{"image_size": 64, "crop_scale_min": 1, "encoder_inner_norm": false, "encoder_positions": "learned", "text_encoder_activation": "gelu"}
Rows from block 3 of the image encoder of a small contrastive image-text model, named by matrix and row number. Rows with one number belong to one neuron. Each number is 128 + 32 x the weight over its row's rms, rounded and kept within 0 to 255. All counts start at 0. Numbers have three digits each.
After each neuron's rows are labels from the 100 images, of 14976, where the neuron reaches its highest value: "top examples" is what is common among them; "patch colour" is the nearest of a few named colours to the mean colour under the peak. Only what is clearly more common there than usual is listed. The data: made-up ball-and-stick molecule models. In brackets: how many of the 100, against the usual share in percent.
# fc1: MLP up (encoder.blocks.3.mlp.fc1.weight, 1152x192), inputs 0-95
# fc2: MLP down (encoder.blocks.3.mlp.fc2.weight, 192x1152, transposed), outputs 0-95

fc1.103:131123148104156132142066056048102108124121178152115111151084160131179096168130172058147106107116134176075090146187165199100187138139129176059139096157197110054133174085117177183135147129107167152130193125123159083093152142146087118179101107134126162142116128109139125158160153147178078115
fc2.103:128213134115104086124113130104101125112136122140166068170100150121113193119143094130147139156058132185083143112109134136084126155108226144109158117121132112172200160137155152164154089099144109177146119194109138067188143154140137119191141113107145188145183133132086097126134210139120133157
top examples: small balls on sticks (92 vs 33.2); balls: eleven (40 vs 10.1); balls: twelve (37 vs 10.5)
patch colour: brown (60 vs 9); grey (35 vs 6.7)

fc1.101:096096101116167138083117105098135146107084129100126097141112120084123119192135124153174169168126113105136106152104144137174092147117079122136098167136118066117077184088175091150167085121211175168098136115163213116175081154128082138114119088113130128115184128117133133181147119117121193132
fc2.101:178179127158132149124120151132124064158123115103145148115182164096145155159144142161127139130118131124111149078116091096111136190163156127152151113120156175104140114129132194097114158175014078125164101100089100155195187135100171139140122157128166113134111140094085118068111143108101131159
top examples: balls: four (29 vs 10.2)
patch colour: grey (39 vs 6.7); brown (31 vs 9)

fc1.27:123145108166171120122109066097135173097110138153106135063073156141089123098094102106140106092111112152108099180094135144185137168176158087074142120101156084121112075143132103066151194130128102184147119096078128130090148121099121180144142131121077086111080146140112132150129062130142148151
fc2.27:156125183142105114116095152079102112145125123089171155137136117081122139151088148178118117207107156155138126169146115140049151099051146116129110166153143134124162154129200111140141036122106149043098125149213127127105128113116119109150140134122128187099125165105202101115179198125142122183
top examples: balls: four (41 vs 10.2); balls: five (28 vs 9.9)
patch colour: grey (74 vs 6.7)

fc1.476:080132090101116120151135123138157167094116106164131093131126142166169101203110115131193087089145146105159110124101181146122128139189153109108107090151151104115133148098140108122149111187106143146179111093138152128105087177090064158168134084177128160169136094174093102154120161206100102076
fc2.476:137158140160141127081099123108117139134126127091153138145139135112147202107161156137112135153089076176160143145145043100125124134107139130138167159122148142187109138126108114174176150065149085116131125137124109082131176092180164122161118114117152158155084118136137069093135135111138137112
top examples: space-filling (100 vs 32.9); yellow ball (81 vs 41.4); dark backdrop (81 vs 49.4)
patch colour: brown (57 vs 9)

fc1.84:121115114130127068135108101116176078100124145182061129000161073092083105102119067107161153134165108113095187143133155085086130118163111144103189147165094112134149139150154106093130143097134103118189109102109131085141125121135070139181157051107144165113132110040098119075094159085128171131
fc2.84:137146103124139077132114123220113204138121126120165093138142126154131057228121125155136141094155115069103009152120173117180133120183138107153110136117135150234099134127120154087094118177139139199125132139119119134107130121139167137145120150094137105108060126151105168105126110141129135113
top examples: balls: three (100 vs 9.8); dark backdrop (75 vs 49.4)
patch colour: brown (72 vs 9)

fc1.406:118090138093125142116118113142138106164127118124196106227146130121158176150188121106046123105115103117169137132213146134187111126111134116159062119091146131228078054107161151145150118102087180107087099097119152113140188147131130076098117187135121123173152147155131154104177072120145075084
fc2.406:135172161131124107156140137155118102119141121142102128110102116087147041187104137121130149196178164121084082153112147116081157098173113147136143137102115125155138190132098117068091072126150128194124129169123117115115099215098130120184128085133113069124114101128118095121120162107126116126
top examples: balls: twelve (79 vs 10.5); balls and sticks (62 vs 33.9)
patch colour: grey (51 vs 6.7); pink (40 vs 13.1)

fc1.218:076117138139145161103100189098190126147137196123129099075131182123171102131136095113104125105143138180127120142173108157101124119167109123165130114121100112190164117102162139159075183127119200155122145125101174086126212078088116137186101186174098090102180053068123124066098198110103135144
fc2.218:121144118132121094124130150139131142116050113127120111131130156200131118196169124170120125138173103098103084171123189117126132127077128144131126117115142145101159160091139137192118075151094073134108149096123128123149186132117054139141123143145115166176146099041148129075068181164132104150
top examples: dark backdrop (100 vs 49.4); balls and sticks (67 vs 33.9)
patch colour: brown (54 vs 9); grey (46 vs 6.7)

fc1.435:071162125138138119114098138089107118114118123129119104063072157149092106116162105219085095142153075171096140172140104153167219146139182145123128138141118112148132144134136092144136145122149129129077169127123185130124241087123090101148150145153168092128168085153153094085140115094148159159
fc2.435:115125145084110111101120115213183132109137120115072120145127144121139172208131109155132139195136102124167144094111136166086124153080112166133106131117147154079137178122110162162115077129099122102102139130089111196079123091047130108152155157131103152153100140104104095107129209076144131122
top examples: dark backdrop (98 vs 49.4); balls: three (29 vs 9.8)
patch colour: brown (86 vs 9)

fc1.360:109101139059128137127137195111152113170107130149183108214126120120156184151103138133083117097118121122115127148183116105174108139123143144144049071124112120219120080126163198136139123139072160123133098095124156140146134171126132074111128186182159093183144123178132126168156108104126046122
fc2.360:153172156125126106116076143171143129128199142160124122140119121087124080170141134125125133191166111095127100151129196116102133116152122128113155150112123147182089190137104073049126102164125105174124130174099134056110143160150130110204125085076103096142097105111157119084114138111138123141
top examples: branched (89 vs 54.4); balls: twelve (84 vs 10.5); balls and sticks (69 vs 33.9)
patch colour: brown (46 vs 9); grey (44 vs 6.7)

fc1.152:126111117111108195142148133130128109079127132134156126098164179078109096196079111174110169177169045131069099099176136159118067089145124126146128138145153132143115134127101102179138168072138150126117111095138132174124144096176148147086097096109120103122108135130157095090076154084193206137
fc2.152:151166104126138150089153111098159086117173134150165168124170135120153124174148119145126127146133115090099155112105137125112141152051214101142119141145170154140138207117150101069128070081085137151127106121077122216174197170168167150123139098210130148112097127140124090130150147134088124159
top examples: green ball (90 vs 41.1); balls: five (25 vs 9.9)
patch colour: brown (63 vs 9); grey (28 vs 6.7)

fc1.642:127091142098117131097118225113132116150113119177177137196142096153137158136080157129079133148134085107146112139126168143144066142126115147119091113154125123187133118176151198123097135129053113118177133129099115158103120149109121097113146160170134079192135151168111142141130149104137049101
fc2.642:146160148135121100105085137193170177141156109159136146155124133095125126133151138135131129182148103094116165122125127102113138101144151118116198165130105181163084185139129036074174073192102115161126130150155109086143091199147112135164113102082101134127123074127167092096133153121133124171
top examples: balls: twelve (70 vs 10.5); balls and sticks (65 vs 33.9); balls: eleven (26 vs 10.1)
patch colour: pink (40 vs 13.1); grey (38 vs 6.7)

fc1.65:106133162166121083109117132101114178094124120146170110107124167089123133113130088140109103114113110111110104150159112092186132130126130049123132088147186164128075132136094064162124165153091101136080118107147129133121144141113132118133131092108053156154150204134114104036148080084122148087
fc2.65:125083131141111145100083129139112067088150132149106082162164138105121150132144164140134114130121092107206159126118116173099122136146133167103085105126133167116120155118124138163121099056137155092109125159085121123084128118105154134150115123162117123094063134068127155073126227120111124188
top examples: dark backdrop (100 vs 49.4); small balls on sticks (86 vs 33.2)
patch colour: black (90 vs 39.3)

fc1.758:117105137100131154105128095130149098165141114115208105246132130118150179143165114101042124109121096142184134117187144147152112169095106149149072123073133144245117083137128161135135137096097166126081112109133151146096189165100141089146096174162135093167154151135128104120150092145158074078
fc2.758:133148127124139095162135126174113108124158128133086128094108138074143036167117127122126154182178177136079102135119127128132154092155142138137116125110119120172145157119109106082099072145133164185114132164144110088138077218086091132116138070106138089108113091143095133109115152114127120132
top examples: balls: twelve (85 vs 10.5); balls and sticks (66 vs 33.9)
patch colour: grey (37 vs 6.7)

fc1.375:158128115137125133135117074113061106101174098093142140076120069123161161106137135114133155107152111154135100128142149149075141151115164061168129119131129130139124141102161166096094157129165106190141120158165077160126173092096121120094115112150132116060134176100077144152081136109076154094
fc2.375:160138098136139131118110129144188125117120136126074204111136138123123091149226125131148117188116126121115163122121077156152104087112106143129131120135137189096087150151188132123117097158068083076137134110135129105222145171225061137141127136140130180123206103158123098069082127130118103221
top examples: dark backdrop (89 vs 49.4); balls: five (48 vs 9.9); balls: four (36 vs 10.2)
patch colour: brown (42 vs 9)

fc1.353:119126134086118109120097221103109137160153093097147157209072100102114142137098153106092143157106114183073165148193085105144127096152139138112100122174164147183146093077115165139110175189094171113101099132135129099165114162079111142128117235125186122162152131175104130221107105088176106154
fc2.353:122133138153152131119113112060144104161144129097092121150134128083132170176111116138137133136144137134167077152141103141096134194086164133127147126132133133164101136135145139082122023071136083114127131162146152117135155076149203106130132098159126108151099201129158126080154147128115126127
top examples: branched (87 vs 54.4); green ball (67 vs 41.1); small balls on sticks (60 vs 33.2); balls: eleven (36 vs 10.1)
patch colour: grey (63 vs 6.7); pink (31 vs 13.1)

fc1.41:125117052197075122094058086124102130146135105163128167107080084132118113108091122128119191128129079138135082135140144183112108138148111140098130198113091172125081131116127096107154135115143109129121176134165127133083148150153121166090101077140086106101151172054093155088151173085128163129
fc2.41:135140126119114107127094084063141179095193131117122103145162115121139138149162133151095125186148165138071171147115175115137163091153105116168186141135110110142094181121121125021071081073095093175134108082107140088149120144122135108139127142136119046110092071184105130195083129083110119174
top examples: balls: three (87 vs 9.8); small balls on sticks (80 vs 33.2)
patch colour: grey (83 vs 6.7)

fc1.581:115114136137111134136143143151133108106082129154140074149163144107129128192156151227131119121115132118167180076145115123105088148122125137120077108188159110129099109128145105151097102134170148151119165121161196173157133148163204127150129083104119192220182075148095101124114113162113144099
fc2.581:123162126151122155108122158171112182143157119122115210119100125142138211083136142099120142145101102174125090157070165090114144150168140108118173140126125132131147167123154058145140125158060113125127116097091132099114083099122099113126153098182132124082113157140104098147052095107146155147
top examples: space-filling (100 vs 32.9); green ball (73 vs 41.1)
patch colour: brown (35 vs 9); green (25 vs 1)

fc1.334:144103156183091063115132099177109021099114126124133111118131149062097162119146109122121168251141170118134179113203054140115132084087131143105113140144137162140161087147136133117159162023129105166153163128096178139135176129098146120117109132190138139154127160125111133150128097120135134110
fc2.334:128104117129115148137133141097126221171172146118126186143099140174124099120135146148098125037113087146073116152072159110116161142110110131125092121124137091135178172138129091155092072155115177063146146129157107136107062134116085143088124162121103162023119091136118031132123154092131108150
top examples: balls: three (36 vs 9.8); balls: four (27 vs 10.2)
patch colour: grey (69 vs 6.7); pink (31 vs 13.1)

fc1.307:096182171144110133144131143139101140181141125093064127126089103083141115109145165193061118154139156123178118166097156121141182146136134154158188173120085105150162217134162102080167138103147157087102085128113148138119139115107106181149086138136164129158124155106128092067121175101144114174
fc2.307:144195192082085157106086111154099190140106149130105119115123129112150159087179132147132131129116115095169104163141181105111143115130143118136114140095095126133077132123171194111038038133149079073114167118161158100142152117113128118048116162118107091156055127117145146148126115087131139039
top examples: small balls on sticks (90 vs 33.2); dark backdrop (89 vs 49.4)
patch colour: brown (67 vs 9); grey (33 vs 6.7)

fc1.689:175145147111087075105082134103125096102104142121165086149112142126105161100080123129128091136152131141120165085093141155138178134139113136005076129116155147126140178080119153095142084095094135116108144089066178101209117095108090127125115138136159149134197099111159125113174077140113092097
fc2.689:106027113148123064125181123093158059169183135106100102126136131116141107112153095107097125208092129149067138091127133117095120098171063124129075150126137154161149098153135168142158084148177132117124136094109122097124064155126125118173100080022113081170151179128102125076127198168141120099
top examples: blue ball (100 vs 65); balls: twelve (43 vs 10.5)
patch colour: blue (48 vs 1.3); grey (28 vs 6.7)

fc1.50:123123111085138153123144150108152127171103135131159128210118133129149136114131157156081113094121147136127111180173107125175110122124126103148060092105163165190140103142131125122121113139109129096096131099135148124143180119120153100113094138173134108195141130154118107147120111119145040135
fc2.50:118177148114127144134070129177137149126133143146164109127132148081130146242094126112128129169195125111101099130115146122117102154113104123123157142115111115177098121126112098084128115157113112208124137191143126110072094157083147119140132129115116077112099108155132139117145140164129122083
top examples: balls and sticks (71 vs 33.9); balls: twelve (70 vs 10.5)
patch colour: grey (52 vs 6.7); brown (33 vs 9)

fc1.734:106101118140119074127134118095154108104139107124110127104172134102126131051055075088174116171139127237124193096113188115112126129149140127127136103139105128134093145130137111097106088158144099031117144094153156099104134102141087147173160132045180137114056091118116127173122118135139142167
fc2.734:151156121142137067145169139129119190140079113139125141127126099078126102144100135116106147122077092082122119175088140104117136060140150142128102140115152120092093099126098135115151119181127147115125113114095119191130178210111131117132140102124121146176141090157109124142131161109138139150
top examples: orange ball (100 vs 27.6); yellow ball (74 vs 41.4); balls: three (27 vs 9.8); balls: four (26 vs 10.2)
patch colour: brown (70 vs 9)

fc1.258:126117136182190122135053129213056142101082131136126158117114105137123148097074116147140115225075081154109150159129145120098109150125099091115152118147146111142129143151121159119109163156191103197100161098098142130171155078109136148170093146128127113127111057108126154105149019073113113186
fc2.258:134145101132100116173170138077208082171168131157148146118072133097148126120154142117148102065163152144110142069099180125148140154104149122147124117144127143086183141136149135113196081185092149089139131161142155108100108195104108098098107095092107195085161181120104067152095147171126131108
top examples: space-filling (96 vs 32.9)
patch colour: brown (75 vs 9)

fc1.663:136077133139141138108100169123158078170134132160180126250103085153179178127111144144044151144156119123137107101131135169135115161127120171133087101122130144172139081154114175133133131139091122141113142102127135140108177118080131066149068150176143052167121121140125146131117179130139065090
fc2.663:140177132124138050124101131166139148134141133137137155133128106157126045148136141132126136142146115091111159141188166137124144088146169120128130127116128131189106160124120064049132086168086143172122125127140140069139064220175093133131122086065144175113108058131148129143106118097136120180
top examples: balls: twelve (80 vs 10.5); balls and sticks (74 vs 33.9)
patch colour: grey (47 vs 6.7)

fc1.301:111104133135143155098123193132157092182134131184176132224096097143158190120115162140026129140141125142160102114127134162119109157133100144161073130133142150182126077143086156134130162139090120120097128108142136117108195114088138094149103133170122035149129152142147147121107141126138060086
fc2.301:132167119122125084126100127185139175127125135130130156131126126149136054172147155130150120145179097076115134138153155150147103094142171122120127114116120144164081144108150062037122055156077123174118112113169123118154035211142110134078126120053123166106080065121158124157093128102134113147
top examples: balls and sticks (75 vs 33.9); balls: twelve (73 vs 10.5)
patch colour: grey (69 vs 6.7)

fc1.425:096137153084165125094085127133066180165132150061104127186095103128119123171089102101190153110157089090103163155119169180121097086047151146131157178130106145116114128118175155137110106020124137088140173099068152144196121148066135135161127136144114130117103119114175120114161140143133085117
fc2.425:137109091138122126122122114137182052123106124133145150130124178064116174153243132159110161176063105167135178093127065139127159198150207118127097136126159128130127126166114069132156137231071102141121110100106083133107141131146147096188121125128117156108130190164112085176142158167151129143
top examples: balls and sticks (99 vs 33.9); dark backdrop (96 vs 49.4)
patch colour: grey (74 vs 6.7)

fc1.24:101117119162137088138145037098093079031129094118098128041121128135134148120137115098124114161034140152096132158172100081139132126049113109188136139099114155113132034125174177095086184128123130164123118092132129127106145069118161141082153122160119067071140133106108155152103079134136162088
fc2.24:165136117134108113128069123095196176137133168119101148125108160114127124114170128118129105096199096134131176118102070153093105109142119109120121161127146097142113169157152087165151053119128180102099115216123102100153101185172032128173140107136105218055127110144161151061115214126141100176
top examples: balls: four (51 vs 10.2)
patch colour: brown (66 vs 9)

fc1.339:134184103131160172141135100064149155151146174131158128136124187074148130202144163095156153126120075090129103104132101173153115189151117179058129151161146120184138125186119061138167132113125165110159165125092164132162114088150188118160139109151135106139017159123126094150125109083132160155
fc2.339:139170117149124164173155115065137146117173132110133144121132130089120139136024117145131123122124110094174186071065089128121125069142151129133095119135149146159111121146158090132133128096123169104128130150084104140161194041198148129130120093149126113124075149127092087171146105094146139172
top examples: green ball (100 vs 41.1)
patch colour: green (97 vs 1)

fc1.150:088124199086157084118108155152159157094153085158069128089133147104136153132142168128178161081141135108116116149107156120120113126169116147119101141151134112058102136198127100089130205139101176162177133130148196081128145093135133080186101120174106145189141102141070112154131129113030133148
fc2.150:130119103116115105135109151158148169110168114121157136116130150163144173113141115135131134171113126197170213082073089138113136155143204134137195106147127173125219156120156154130166075098124100064111125190174074130091196123150145134107106146095120128115116159134147077088153151206131138123
top examples: balls: seven (27 vs 9.9)
patch colour: grey (61 vs 6.7)

fc1.609:117126149031108126098165255104130100166136138135163126175115093132106156125089148137142111100130127147113147158172112105130093128135120145115110079148084117222149097133141200117079167142122134105124089118139121138169112178104110130135079186174145116142141134178130140167144102091135070125
fc2.609:136150090122136153107070127118183168136199130137117105152127134048120148158138138098128128207165071111106134124111159134112136170110105109125144128129112167187101140126112084098182034142111072131110135151113132066105109111141141107178135142089115092166101165140157086084132146160131133090
top examples: branched (89 vs 54.4); dark backdrop (82 vs 49.4); balls: twelve (63 vs 10.5); balls: eleven (33 vs 10.1)
patch colour: grey (59 vs 6.7); brown (34 vs 9)

fc1.139:167138105122122109129120088126150097087133110143099148017133145099092155079133107129162161081097132130131166168120111065119129161097151096149124112132135104078124104135160141124118140161180124135136123108133093136105167070152123196157158136183137150087133134147098139106121083116127182165
fc2.139:159182143147135127112125116123124122113154133120090157124135134117122065107161131183130122194165099137093089148117101184065120103112136123125163117117160131103144141121153083152139082133065089136105127159163143125155076145128084129092141058102122200150099086109145196097133172107140124157
top examples: space-filling (98 vs 32.9); balls: three (70 vs 9.8); balls: four (28 vs 10.2)
patch colour: brown (53 vs 9); grey (44 vs 6.7)

fc1.427:136157113184105190095121140104154091175118134087128162129116135155123091128136091164073164127177182178075110135147063107102104152185130146093148187069119149153102161122122086167116178100099168102170197132120146136132185089128168121069134134146134084155139085116122139136096130133164119178
fc2.427:134179151054132113121187108109134133128233109146111087124123110146147142161155140152144112135138159099125133148149189137096134122057068184128115160122146153042109173124095099137066032056069086148104170107115125132172099096117150136152146115170114145136144129114146122111160188080146132163
top examples: dark backdrop (82 vs 49.4); balls and sticks (77 vs 33.9)
patch colour: brown (51 vs 9); grey (45 vs 6.7)

fc1.277:153134110129114070102119121109144111103155138155049144009142115114062106088087088110209179134128121145128177118127119107069147124121112111130183152132125111086150122125149142131109139135154103072184106114141108109156135080180068158172177109175156174087158135094064124126076135093139197158
fc2.277:130137072126133087155099125206101191134141132138149105126136130170123017156167116120125125142164135081100059178108159130159109114178156122135102119135119125152123185143122060108119096182140127228136127144110142100115134164121100149134126093060146135139103044157117171125131116103134131155
top examples: balls: three (100 vs 9.8); space-filling (61 vs 32.9)
patch colour: brown (55 vs 9); grey (34 vs 6.7)

fc1.627:171140129125145134124136141167104079176117122148153119147139105132120145142124130139131142230083133098129156142123042119126132134155148124126123083158108152109123157107088162132158072117184169191126114120117156134110189125142121100172138057130105172106114079104149115148124087095117110157
fc2.627:127137086119101139121091152120160179155161123147109151108116125182111114151085146117148149034162128157084156149090223169148086063074170130129146120130141128165156109109181106103115147134098115104144146184159111105138075116094090127108116150130144135145114168144153115127108146123161110132
top examples: space-filling (86 vs 32.9)
patch colour: grey (72 vs 6.7)

fc1.657:121091097114117071132159108107160117073139153139111119056130141092132143121167134146145130112079103148102155158103130071112186142171121182108145089172115113045117117137184160090145141139143163111128114075144093111086187060137094109188165116131119087095121099113118106086129113126166171164
fc2.657:144205175112143093126128120181146162134085121103129095127136122167153091173097098206163117159195079123145109123167159165105112097095133098123143145129102163106154150119135110113186062129114133160118138155117137112094073202158138134110136167140102185210034118099110135102135198114134125078
top examples: balls: three (93 vs 9.8); space-filling (65 vs 32.9)
patch colour: brown (53 vs 9); grey (47 vs 6.7)

fc1.501:128141123167075104137087131173074098072134095131134097097078217101163140119087105102151139109178121164079099130122164138151134172149115143082139109086134152187133118090096163098150149179128109122095140102114148134152094102122107112179125149102200149131131148145138146135173100061140145108
fc2.501:135067170116156061139164142093147127168127140115105120150141103064124154171111153132115124182105119124191132101152103115125143134133093116116051113135177173133072107122150079175175025132189107047124122094104126128120141116125193107150101112115130123134170175122126085115073167182137143118
top examples: blue ball (100 vs 65)
patch colour: grey (85 vs 6.7)

fc1.733:125100095100108121129165227133187108179120139153151106157144062113113100143097145141097150138134084055148087107128175119157109115109146121119128124181105077179105090186137173118097112134079106108162085137130161190148093153134118114115115154091097128189104102209150105108129077130128069076
fc2.733:143167148124146140115135132153121093108213113142153132154126136178155106162189102165136113183168145173104183118144134131136157100160198144142174134129079165119095224143113050126148073137108069111114134106091131054143155182149120129196116085108118181132098101028154070119132177124118100159
top examples: branched (94 vs 54.4); balls: twelve (74 vs 10.5); balls and sticks (61 vs 33.9)
patch colour: grey (42 vs 6.7); brown (42 vs 9)

fc1.392:137092157115126135110133157105169105167110116108175110248110124136142157133131136150061116134105116148178157155122118191096096178110130121138065112113158157176148091148113175111098139107127119126118127072117140170121150131101150102107101172179141069181110176126127088142100123135138043105
fc2.392:129165101145146119130082139192118185145163123130093146104131136050142109193125103116114151124189109104072051089121160129196120105147144125144150137132132127162119104129100114106160132197106126182108127167122115072096079199110125142079140109064145128127111072185120143126136155139143124111
top examples: balls: twelve (76 vs 10.5); balls and sticks (69 vs 33.9)
patch colour: grey (61 vs 6.7)

fc1.80:084111119058128164145109143095129116185105131103166117207083150136180133128132119120109082052145155152099117121206153135156153150096149162133082108143161159141100072106134130160127148171094187130063117096156193096132184165090123095145066176136148111183148149123115152172175117097156082117
fc2.80:129195143114116124137129109153123107117156140140114141116131113093129134216084122125126118205143119117151084146130133113134130144168096152129142127120136105186146149125101134098081069052208096172127132195081118122092108155113192116175134133176108086134110150188115117067116150127124147096
top examples: balls: twelve (57 vs 10.5); balls: eleven (28 vs 10.1)
patch colour: brown (53 vs 9); grey (28 vs 6.7)

fc1.579:116088137092108133104112253090120111151127139107201109188102102126147127158105093110125134114163099187101117083128115120143105108111112178077091114085062130208128082119158194131147136144115136076138150117152148149144140159110122148157095202174118083149130131179100140195162112089141069147
fc2.579:141191100097134130135103133147161110147187137120097128106161114026134140157179149113137091187133119076098167113159148126136124196113130120125162115143165152150119148113126073102125045158108085150127139163081123079136077176121137124152155098087132126122136129116147062084135202154112128090
top examples: branched (90 vs 54.4); dark backdrop (89 vs 49.4); balls and sticks (75 vs 33.9); balls: twelve (62 vs 10.5)
patch colour: grey (60 vs 6.7); brown (38 vs 9)

fc1.183:144132106151103144082126199142188143087146079097074109106175138134161075159112100110081115133116104147154057091046120166147136150147167083089123108148183102128077168148097119109110128123139091101087192134143137114129126117137095089151143161134187119164120100137168141088151109137158119119
fc2.183:149122108137120077161160135178162103139072131126152157134147092106140104188105132107124137255114138129137085099135069141000127134085180131107115124137109114123137106111119181085151106159135131197129135108094128179126122182104151085196139113097150115143151113111114165159132075130135132119
top examples: space-filling (100 vs 32.9); dark backdrop (76 vs 49.4); balls: four (38 vs 10.2); balls: five (27 vs 9.9)
patch colour: brown (50 vs 9)

fc1.598:115081135092125173130116163111148100206120120133169111232101112133181183138125154140064103119131136130142122140161125164141126147129147135155063115115195172178114074137123134141144149145103147119081133090140161128127192148093141081121099158169138094188140158148145125165153127105153042119
fc2.598:144192144117135092118077135187128164104130139132126160116140130094131086241083135131125137137172095099124056162141181122160119135175131128123144126117119119181111126123111113063110091128118100201113128159117126118102076172135147138144137122093121091150100113166132136094114140135130136128
top examples: balls and sticks (81 vs 33.9); balls: twelve (74 vs 10.5)
patch colour: grey (48 vs 6.7); brown (39 vs 9)

fc1.323:146151130178092161123102191142133180152116120091145143139134135150130155168052024155108138180123140106086131092159095124198068117194112087136120115088166140148050104131104145141128189134103153085135165123133106081160152154101146153104133132125163110129111127147138143162120098151147164127
fc2.323:118116155138129159141142189035104060088216136128089152179136110094115107142146149108163133117136086150116137173096136156048126158101128136136146132124124089110146181093128136135122017054118045146121126146110133118162110086154149131166148172169133156133119138093121134131127150071114130148
top examples: balls and sticks (71 vs 33.9); yellow ball (67 vs 41.4); balls: twelve (34 vs 10.5)
patch colour: grey (55 vs 6.7); pink (44 vs 13.1)

fc1.766:113140120055156135091152193145143101173090119120155139206142145111132160123146125139090105116084125171115129178183108107187097134124105116128065105096095145212172059126149149141116147126138134116117086097135140131150143148124150096114101174180152083185142110181119104126127082112122046142
fc2.766:128158128116124142132103131147146120124204141151144073133120127046127097216137130092128131170224138091099095086092178141084127132127119127122135127128112135169086174122106094059130087167106125164132144176137145054102148155105137100147137100086112074111098138120144122135119148148127113053
top examples: branched (83 vs 54.4); balls: twelve (72 vs 10.5); balls and sticks (61 vs 33.9)
patch colour: grey (42 vs 6.7); brown (35 vs 9)

fc1.142:072143094116112112108094163146132169112125142139099141098070077116121096135170111159175171114171175078126113153058055172133228123148134105108161139142156100081171148125106147135113119112116075098122116165118161134098131114181101146149129138180158143138235105100166139135141138091152163094
fc2.142:128123079122146096160133137174105084141054144113127094122114122118118136181107111115127129087154188067176116155121098117153129114085139125144125120122152169088070164131102121141162175161065108118122113125107118167109129117139136113211115101117118195143167163109126109082126092149122143151
top examples: purple ball (100 vs 27.3); dark backdrop (84 vs 49.4)
patch colour: brown (51 vs 9); purple (47 vs 0.6)

fc1.695:128102140113115126121132092095123144097135130128072131151124146071135169146138098096146169098136136184124104121088187207151153120161126095105158134087134139115081079101125148123121083100154102152177080152089088165113110096138155162105141165148155063128113159062147149122149086136115161154
fc2.695:107218083129110161041154104156175103187156138116112155125128119120114101110137158140122112121145145147146187087150058123097161096055132145083110112137129102121184160130138069157117112117092086045122128143131121165166159189078077139141098118118166202102122155197119113121117165101117129081
top examples: dark backdrop (96 vs 49.4); space-filling (86 vs 32.9); balls: five (35 vs 9.9); balls: six (32 vs 9.9)
patch colour: brown (98 vs 9)

fc1.227:153093117144091101102135139121128133133111126153132113142147105158138116137098165199142195149169142074120126135137097113154101170176097149159115127141114131153132129098165143085163115119127065142086158102140129143110205109098146152089108052104191087125188123080080107129087133129149213089
fc2.227:103144104109101180155088117135120177096124153139140102132143134176102111086144125095099125145156127124068203176162145128096129102186122136077122121144115108136115230094118161103075104104137105133145090136083109147127019136095130143209177164158098111124098145198142144133128099123146114176
top examples: small balls on sticks (61 vs 33.2); balls: three (48 vs 9.8)
patch colour: grey (81 vs 6.7)

fc1.62:099085148108132104107105173124138085157126068138176111175130133100172152068062111121104095138134128250088153107106186125162077154152139138110094112116121152186094104112147139131142117131087072066116139126190158117069153150087094102147115121084167060165112127136102129148124136144129088131
fc2.62:139168108148124061126132142143122147111084105150125158138134115086140120150100121132123135123115118066137105204135142117078112073111131117129076127147161117094063154125121149056140091175056158145120124108116148154134114214170108153139128076119128128137173090099113152107135172142140135196
top examples: orange ball (100 vs 27.6); yellow ball (97 vs 41.4); balls: twelve (57 vs 10.5); balls: eleven (29 vs 10.1)
patch colour: brown (72 vs 9); orange (25 vs 0.5)

fc1.155:104094145078135126113147230105138096159127133163177121204135084143134157143080156133092133137124096095140124127131159121166076139098134158121079091153096116220125090174147207129110144115070123144157104106100120174132112174118122082123135187169164083192152116183138147137142130110134061115
fc2.155:154157141140127083101083141171173145130184123160146132156119125086127078129169136134128130184149120112110148131157163118098156095163156118121159160131111164172099222138115043059160063199084108139128127137127130038139115183174102116204122081063114131137087081098162085109122146112140124153
top examples: branched (90 vs 54.4); balls: twelve (87 vs 10.5); balls and sticks (67 vs 33.9)
patch colour: grey (41 vs 6.7); brown (30 vs 9)

fc1.742:128137112138129185140122153170137127150119164150156162138112185087105085157100093170131169151175085135032064104194127168118080129117121143133117155115148174143125137132092087118092175088135114119078119100105162164180152060139161116081118103118142118115081140119117088104078158063199181161
fc2.742:161164136143121159100165098068116101136186155147168140123162130111145106181165099157112127164138116093108146092103126130099136138072147094144114130139150132118123195132133086053116100110101145139107133107097144146158197142178176140153149115244116167140044128132152117189156105096098146165
top examples: green ball (100 vs 41.1); space-filling (86 vs 32.9)
patch colour: brown (81 vs 9)